Rows from block 5 of a small self-supervised image encoder, named by matrix and row number. Rows with one number within an expert belong to one neuron, the router's apart. Each number is 128 + 32 x the weight over its row's rms, rounded and kept within 0 to 255. All counts start at 0. Numbers have three digits each.
Before each expert's rows are labels from the 100 images, of 14848, where the router gives the expert most weight on average: "strongest on" is what is common among them. Only what is clearly more common there than usual is listed. The data: larger renderings of crowded toy scenes. In brackets: how many of the 100.
# router: router (model.blocks.5.mlp.router.weight, 8x192, trained with AdamW), inputs 0-191
# up: expert up (model.blocks.5.mlp.up, 8x192x192), inputs 0-191
# down: expert down (model.blocks.5.mlp.down, 8x192x192, transposed), outputs 0-191

# expert 1
strongest on: light from behind the scene (63); count: six (44)
router.1:078092154075139157093117138113141193122101118130135108130104119141141192073137200111092148022135142145102139070085104137124130135128145124101114103065122134176102146160134195138137132156097126120165170138108126111162157123151098083186150166216086124119144126093145142110153112106151093095149121168149154152112165118133147112125154181140058096152127084108108185126144125135152116072126146161130155117154202119106157109110125092128113142128150120158103161141124184169172168114100097093122122186122169111110179118183147111080094228114052120112104081194116104072150111121133125073
up.15:124178119099182093112135081113123183190126137140104123120089124085147143143155095172046154092088153140132145178106101098115142135173143143155051161136145106112103133129119134121160088184095153093103155169095116095215142110122081085084166160164139137099086146140130121126123138152151135113091119140146166112055130161098125080153163155133142108116047178161117093159079093057093193121144159129160089105112097140116180137151111101128126120111175173103111156128140071132075183147127141116102126159128163138118148092165115143035164181142172134159149154144114147146099190164107122061
down.15:074102166142097097113127090125140123094153139139137117100143114143095095146160167135152140149125139095148129060146195118152194145114141088150166152128086126173124169114134101114131148136158096056145081121158156122083096076106169151204152136082144107140151164044123152140159160108157152120138182088072092130158041154088167162107144165127076093152121088181124107099155119139147121086079119132180153105114158115152118129110110058114119108139069141162138106095123175022139105142175106135166108138141166094108161109119114120192096132119068117103185140108194093112136188157134146119
up.16:147106100147147187143123095183076139135072155122131095161116096146128111140089099115165168125152097136141111206121071073112119162170139131162145115117106150072142143100093153099172137145123087141118130110079133102109172079145142220150080180186117069146158060119123160123141077109142121119171109220088123144169118098180100145108126094172135094121164115051113110141123113070146110132074108120126120180132120095065153108099149133159075169127121087137150133121023139117102147126161146109148156158115113132075186145153094120110090178117149126129180120164108129121117170131175173142
down.16:112138149181097080146188104144126134150179123130181160125102150105121097123177087106146106108149109160120127098134063199081118160192122132142152143065161124152120088159153128114136097088118161152171161126147099119112048154060105136083159141104150147136082152155134126068109114126139141152162111108170202102058122170114062159074091147124112093129112168199142174115128158106097042096134122131146181137152154133127146092109101149080121102123089129125084114156156156152141118137056117127154158124114059177162115142142178186111107098144164128135049134144172086087092106117120106107
up.17:101174189079165166130107116067132167166126112138122103120105164223118158084175104141153115125135150115117153073112145160087121109147128090157099126095130083125103114115121108040113106100078121113108173135148107149150120158110114127132098127116161206111172150127096151138105136137105142084129146159113170125124153130149224102094126110141081112147090139168149116083169096175107132149102195074069143131151182129129120105152077150180152114182139124085076114133139125171124116131163118113154122106170142154166138093138080133161066165102065168149100056200103091134125084149180187148
down.17:107082162166139141148158089125085077113132111077119134183117113217131155177151110143114160120115136135119125123161148163104118121162081119109160125096100118179115104130103090115157155116084178135149094054166094189092171159103063150152128084110114086128116099124066168180100116070154080093189131164137111119093136108138126153128126130120110150169167118080129161211112128129108127130153180120103160143151128121122188116085135126094147178103196129181114157135109113115086136103087164119085125140198104125139159132165148118178088024174143118126127195182149140151079124155160088120

# expert 5
strongest on: count: two (66)
router.5:102111130168126108086144099073101181094102121132135162127132113137150151114131142077129135113094216169073202164117179060130185122153177148108118180151096148095074132065133144111133091157158145145143112123050151118213114124109083116145138093153111164086073146137134172120173100051087139116081129116163197065066150155185152145098132105120141188149128149111145073114144109194088101168048121142085183168147127116086134143105156146120142089107137163161166110125151133133091121114119111123124116132089144098141165109117095160149075099142131116103111129103147127159115157127078159149
up.4:149148090129195117143159143128102151161098125185187146118101216145147066113137110127109170167094114146110114102072147151143092128147102152101068152170110120173108111108115116110135102131091084108131096084114081122152151100057107157132111130109166110124142074099109152126066168120147138176104122107145211103129077127144131059151128135126141034085097067120118113149125146105141089174116134136052107150121153150175116115159158092190198116099152113176170132129160105073126104180110166088087131151173094120139171173156103180116132119135136117163130165150142129107137161141042131173
down.4:087171180146128120079116160167085143169050137156116139060114204135127140118185198142057162077171132144121134097137137140160169131168088188197148187132096118101104122152130140159127113164142179119122144128136098138073093126156144170110133113136106121111120113151110121140107068150177116145094190187146114133165147175153136126150115132131139059096159132109107090151079103122140135168101154127133161181116139086147069132187138101082101092137156135107113079147128122085132096124046129068140163136142108199124086089113173093161164133133109119174134209079147121108129137145090134103
up.5:207155121200069083114106079126132080107085127094121089129124092123158109150164200166107172178078173089130148156147141136143146142125116102123125127183087150168106123155102133154085147113125148157138127056136151102185087116149174110148117098099193129117176122159131175111085125137080165151123136149090108122152179123155087136137157100148154161100141201076168120211146095092108069091134081153132190075159068143158123207130128138184074137049113139145117088126121104129126160096131124097105161107139116089147159079113103147138151130100087121142110123101126090172153163108118102124
down.5:123152181075151132156126151181137154093154101125131053110171143090144168131132050147108131109135086161106138116161160173133113117150155124110118102093142120042132140054184131164103133118114084112156134193134103128114094079099100143143100197083105133112095126116095173127142145221118102072097110116090143158129095118143109094143155100122103071148165088149120143117088187129119081161137121141148123152124081105166150101100176150141206190140131084089120093126138150149169166122186111155143113126073198120095104147101172139160053126060110127093133107123190137119106156156167151136
up.6:187115078117151157094112190097132172125132150119117129070178102136103100160157119186085104134139099097072091171116145088166123103141149101098116211179041113128147182095134160095090101152092180121128151159099159104096145145171174143097104049211114133084127090146103145129094103120150081120170158158157180119031120125159120084119135118146124107099118094202154165167136143123104158128138148174116148109154129133055126109151098110099086133120178139120174145122076149199113154108096154125146104160184144174150124087166105098123130092149112118100153132132138132143096169134101120098
down.6:118160107165062047177155183180100122133150085093146122115139141128132131194183121139165090075153108160147127088141132163113132128109157075133142094093169112116150104135129114123104143118135144117112138071225111137156073062154169159091119136148117129143158101128141128135155159179084174149094183094101111121130134113101116184146168152122097095114143077061128127091117121120184124162166054124127173106138171115121099163114126128084138190160057121121105147130136122123143094143124069144107145129077117062156103109036156152225152141116124124125152177122101127116125161148084094170

# expert 7
strongest on: count: two (41)
router.7:171161097193113114127146096163092078116202136137103153093164125065132084185113098127139131151122129108112126103140171164155150126119102100100143156163151126097175146140170077099103116127137164141079096120126129169084121132091152195107119111066177151102108122139092106148171179146095174133122156110139071084071061182107078158129144071106151164071100138213162118151106123124116181143091144069156104121126091132172107123139156144122073096122108122097134104112122051070126165128143181160120123109155055100139146118101119126165172097143166102165184184129108135156132160138113183168
up.8:068131110189132134117126107167143126199112106102086155136116125048126102106170097158133156116096120140122114035171182125166160186123098145078135110106106104155130138189106147108197221122141207133141176086171107146076102122132116104142135127158192144112082076142146148144122141114161141127109070095141101118114049114140102106094139181051164122144078109156152117156101110161117166119150172074157099146143136121128181090150117130103102125137105164078118090126116178173144158146121138076143147106155185128121120090130119131150149074085090094175123090138186128157101111117105127091
down.8:153120092129069093073088132094136098092147096140147149104172158095123137144173137136138117166145118145161133137156177174069140125099085081023135057130190106087117128166129106137136125100131130161122191120060144165067152093107073107113137100143100126212086130108081239143208143120130163118120081121139066139124153154110113151181165127130162141181083107087134150201130155062159111170120078126100155116122132106095118152132165139122163112132166145127143144119155090146125142143122142140155089112148145159106133110133133164154100115158074127099161109164090146100078171139107136168
up.9:217113134173142070112174111158115097111159197129131107129127111131128113095126064087142169130105059136175065042160094104106136126149144043187131169119114131087128157130110145130066116136128177103145085074131153130103163130141133166140098119115141052166153105142123141166151132147089128127205141104100085139152141168155146122162081108116100194149154128103128121130134135105099128132167118124173131053105119142143153126105167105123127118138170114112168134158114122201089158155081168120136053126143153108133094127092125113091113075139146096097202127138156096241133134127112123151
down.9:139164084110096134205066135164044147150114068101144118139117147181134126141121165132139095119122155093117130227132112181025098122187149127100098120152166133124132142140160125132130183148132100140110132157104112076171106104115113147135107091170128179102137167103198070154169129142194127074101134132098156136075138121054132125139184073126129099193137119121130097138085120120168106152131110134133110159154143128117148160128132124097101197153098061106088102056144144090122137108103148125169154136107116067186120099115146090117203158133117123121138118122099135087085136113157155182
up.10:160139111148230101120079149129125156078129161103147152106188164116174122151098158123077151151117084138172153170138111134107146156088155137068162103116156134160124157160101103081154192155137157139140127124115136041123096104128120134140117174111123101144112135122180115100113129156131110154090124124121111175112115111106113105120122099174161152121171151056137133143114149117112090143141067105156099112170067075107084163135164122127106105137108125131066103142193189104160210154107159142125124134123129098089084091196101071189141079134136110081047123132151148125156070213116122187
down.10:149124133165128175191102147115109127155150136125102156093079095100078145134161139161187140114180188211162127086123125113144132156173190144096105142147110100067138074158154168106135091113112106120100131108113119149069105102154135165113111054189139132034150138132094087099099101094119101127184135096164158106153062142087193106119067105144166090113171113124114153108234124125146163133112152129155184105139135134138142046124153143091141148100115163126112106114135092196087181136152152144163112139091120104135139128138157145103138126126163125121204095065132130128111121136151124068

# expert 0
strongest on: count: six (80); light from behind the camera (50)
router.0:173111114128118161189095117105150170131175139126111163092092126103134101117109076127202159132120143116134119154113113105138126076121149140097092156133117139161130069113084089132141177074163092153139060112162129085221181096140135119135119117107119103136124156113206111127157125133143082166153180157138183128151162102073121086169076136114169062117134061105077103138162141154155117202141177125113192112119094155094115080106144134150162155126115146127114225154108073083161130173165139104117106075162074105137119148123131157072131126156167105107141130158158168112109061130160090165
up.4:110172119082123126152089134213091096094133215090184127151117184119177112054153119076073165127143165139154113072125120097141123106127158166091172108141160090096112159104164139165040165100114139113091116123128134132109130140123187130103168155109139084198131110058110135151154098135106103138142141095087138133130121093126081153152138135132123112137170140119152125122142092041035104179175148093150104144169158177116108161134114119115096119121139206180133088122150143126186129098132187146070126093141127128170058094122136092126143091098133172142180138160119133085163132135131134134
down.4:135114146160120147173130132083134113185145102128097169106160118134121162086144175087156147215077094149132135122118154121057165090147126160176129094080146141081103118142160109111118161241089106087145166125072126209132112198095121150152116109128097177127157103167109068145116129036165167084148143134115104146106102093095134142155153114128078123114101105123119175118163149147151067093129113125137144122130115110155155144124111099165160062146124117098116135140170143160127148117083067158141158155148122152104067152091158181128166195073139125122060133099104120207106134128139158118
up.5:163084120105132070110115127170125132124145099132135133158133102078154102113060129157159140137097160108133127197139176148052094138163157102160075137146126137084114108133104097134127127124091120094099182133146115143170136097080185083127129176113148204129146185100148173101134158066180135167139086115095131135170129057152135122173083098124071177122161117123083091142143162155089171055048165108091199103126131151128180145118155135119152154080131172116147106133146085062107147173138162138155102114100136136153120109105124136047151177093122129154090090189160142122157159094106118171
down.5:142104127129102087146078126113117118179132154112135131128115087164163104079126140151119135122119125159143123145105048100114070139087139124099143153161164134157154127183129173116161093097190159129153121124191123104086112162158076110115136043185114132152109071129098098053087118199119128175102142180119080128138134155100132138060110118137201096128169141102112218078093132118120109103129169136134095191141143155090143075123125091147116122162143120101133120080099088164202128128136164184174131158132179136093102134137176135177125163186174118077116120089099061112126136112119159079
up.6:125071110167166144107087099115182157082144072145115215135133104111165074152127092135123142144113169112152087159124129118084132162161120173097181130078161131131135119146127158156116157079147125074134132159113145170151107088123105092141226178132095164178086085152162117135127118060214128133115079054097188161087158139126111082111106061104142095143068134168111146167127158103133138116080107141152093131165157115090175127135155113132244163133153109109106135076105101103090135128137133123105079117137156139109123146128170100148174146173169129150097083097144116139126165140113138103
down.6:173164152131115117084111199205180110195162156100146126149120083117134087124128150138114116073114135121099131121133122157131104134111143057095156087098103110117105143136057144075110124128195135154150102167169085044125132112120031111086136134165131114106081151159161121068107131217128132128144162200095110087150133141091152082190082136131133090133167098121123138086126121135086151053166137124171135107099149187133124163098140106141058063154133087148120141089128151195171128136142127164131116153165100141142139141159104124139132072148164137155085089119120169096181135121129137138